config.yaml
encoder_arch: "wavenet"
model: "encoder-decoder audio transcriber"
dataset: "single English command words and digits, spoken by a formant synthesiser in many voices"
train_examples: 78125
n_mels: 64
hop_length: 160
input: "log_mel"
spec_augment: true
win_length: 512
tokenizer: "char"
vocab_size: 28
encoder_norm: "batchnorm"
encoder_depths: [9]
encoder_kernel_size: 3
encoder_stem: "single"
encoder_widths: [320]
fusion: "cross_attention"
label_smoothing: 0.05
decoder_width: 192
decoder_layers: 12
decoder_norm: "rmsnorm"
decoder_norm_position: "res_post"
decoder_activation: "gelu"
decoder_mlp_ratio: 3
decoder_head_dim: 64
decoder_fused_qkv: false
decoder_bias: "none"
decoder_qk_norm: true
decoder_parallel_block: false
decoder_dropout: 0.1
decoder_inner_norm: false
decoder_positions: "rope"
decoder_cross_attention_every: 2
decoder_tie_embeddings: true
init: "torch_default"
residual_init: "none"
optimizer: "muon"
muon_scale: "match_rms_adamw"
lr: 0.0073
momentum: 0.98
nesterov: true
orthogonalizer: "polar_express"
adamw_lr_other_params: 0.0013
steps: 13400
batch_size: 256
epochs: 43.9
lr_schedule: "linear"
final_lr_fraction: 0
warmup_steps: 400
weight_decay: 0.03
adamw_weight_decay_other_params: 0.01
Rows from block 5 of the text decoder, named by matrix and row number. Rows with one number belong to one attention dimension. Each number is 128 + 24 x the weight over its row's rms, rounded and kept within 0 to 255. All counts start at 0. Numbers have three digits each.
# q: attention query (decoder.blocks.5.attn.q.weight, 192x192), inputs 96-191
# k: attention key (decoder.blocks.5.attn.k.weight, 192x192), inputs 96-191
q.14:068123145140114155091124137097106181121133116094156092132166131121154144161099156157118136140099097101103211107117132161107109143138118105138126148126126148138129172142092086117117146128131096143108148124170135146086125166150154127145117123128099121128129157125089105097122098128180123109
k.14:113155124127096150144126127124122094132118109130164118126155114110115156063144064120119105132122077082124085127175099152082131082112165147116119147110159130131148131101105139146131113137159159112125156116091116122155151076130137147100151155138159090155130174139103139112129082141110129093
q.15:150182149156133080108113131122174167127090107104130100096087130096130152122133125100123109133064136134149130176172103096116102084113110101126124123144138124135140164120137106163121138088144152107147125137150135127121113118158125121147149125149122094085124093124127141124121119115094141130
k.15:158143095128147126129099112127146140107133147129131107116103145126145119119142149143142136137171151119138145127154115134119063136155105153162115087153090127133121121091105097113127125120132087146126113123148132134132137170137121133203096149151160151172167117116164092105122148095134114140
q.16:137106153114146143159115158157104098150128141113099174126156159157083119104141106146138153124105096117179086080122128110119133119122159153103128167161146111104148141134096144134121137108114121113139106153137095073140135109091156149126090097127146118117150112148063100168143129123169154095
k.16:129121080168171092110100095131121097101166092142101163121086103116108131147085128114133142115114134133131161092092102097111165118126131116108134119128104114091120141136123120077080139156115125121105116111132137092139132139078129136102117169142141135123124117134144184145156129137104114119
q.17:116127108075145138093106130117146137121114061136117173130141118135088126118172062138154144123198136145146153173103117097135098100132159171134116147125116131084157142098154176097142161104139129138097113117105114150152167133098091096110095167128138099120123140155132117096104150143109112152
k.17:120079133108121095103137075123119111135150095178129145117102136164136104124105124148126160132089132140163128145090131122111139147131158123102154102100114121130105109173137088114130119133100160136105143108134135139078114155107128115147116095120062139112080150096110139137159122154139136124
q.18:139148125124118145084107124138158108132127136130095142111160113132172133087177131106094152120087145088156126118155129112075082151129160088113133133109104128127112140127115136123122167108128142156122124124135099136131125074121126142130158096101153116137158163158146110169108102117139116146
k.18:126101120121152125141098097128149150156197127120076148146142120184154153117120090138158152147098157124149163135144070106113123106117121143163160087114102096105113127109136117112108126139126123084104137121136166141127137137166125146102140167130038137144125141160141100092097171117101127193
q.19:174134128170121118169139183125125113127150108161151126089141158139135112117164087130135105134093123098103104114138105093081146131114139097111140127150147121114153125143135171093120133131148166133111105133094132132181121139127094137129151137099153124113135097150124086165144152138153143112
k.19:140131128165149126172137198106178162111135088134163134146115109123134173136098140139145093095176151160152169138111147140117153118145102142153097162147137166120151137106086159119126110123105105119132113126112122134177104163104112112111113116138120157094115143096085140175149144085132119103
q.20:132142197113122106113150126159141095133168104143109141139099127122142142099173124086117169108153112159131129056103098119118099096139137122163088137150090109093154167181092122130137099156143108121117088103119129165108142101159153129163078117152114147086167131129154110112136114125147116158
k.20:113124162108096101130135091099084139138094134132144111149134106125111126136056125136114099129090114158131107160114148153114209147120148134098157114085130144143151113127144147168105133142140111071105125074135115131138133118169143133123144094160155126112139117121097146120121119095136121139
q.21:133110084118121123134147131101152129099166151146135111093116118118184125166083083123140104116093095102161121136191145149094087120157105140120130136139155101122143114117155118129137130148092171116164142127115154127148112105121132139139162154130130132113133138101132104119091123114128127092
k.21:112097114166105107116103181137140109133159121149120122160132119104151122172135109139089140130145132126114123120136110137117089121135145148130134084160095121119123130131140134100083102147189084108105128123127139129138130104137097124123110130183083155134165169105126154130137132124104110133
q.22:190155128099087129126115125124134095118184138115148055151155166090116131122088163138131135136105185165111143121117112161148119101172085149138106085144110118138132139149118113143151144137084072089141132127128108157097145172155143103130122116119105154103132170079107120118169145167133146151
k.22:175152143087107124129175165121133120142111104154156129138167102100109138130134101170138136122089105092165105153118158167158105125148132114125134120155105142110157194107175096124146149098154117114130100157122133184158115123111133096138170169118186131146127086117123142128144117140105141136
q.23:120122133126124110093157102117136149112147161127111145120132193132094149117126111129092097152099124110128136089143125084094160149140184130126127114136114141160145130145161119117102149125169194133086106119080114147158141123134118108100123154123154114096095146153132094102141174122169102079
k.23:119129170102141137126125096138125113113112137141148113098112162150136142099117150094109175126111111181168108113127129148123126116115097156145123109096128166140185122120132173156133130131113145117155159105097120145138175141145112133089116110110181110063153130129129103136124127105140116141
q.24:169138107076155149152145131089162120194149126152099108137123097128150118165111160170102091121138138136144105134101090146152071136111079125122106112156111146137172149133079115081137117102123061121152163158150117113125164108146130094170094099139083118116122150148136129153112138091157130125
k.24:122104117159146100106130126097139119117119108099111148159159172139152144084149104106136136132117111073083111133138117112128137118104114159105076104134117103139092138118162137084063150177137108071113104140153139128094109103161114154148149114123130128143146144121134136115146120124109095130
q.25:108122074118099109121146120107165148115105150176116102097123112156117108157126114102105112138156130109138146142156128127152126137124136079143111129100116147126098141156207155103128143142130127138139133114090118133105135119087136100066115103139067110150121121129086080119137159111101141094
k.25:138143143117134149139088132142114139141130152170104092132148197118130067123152143102101172152124145163154133111175149154121100107138123148142094148090141195141137115138138128108162097144123141099133141105086111117119100151146115109138127112119116109114070164151136120114123118116129065089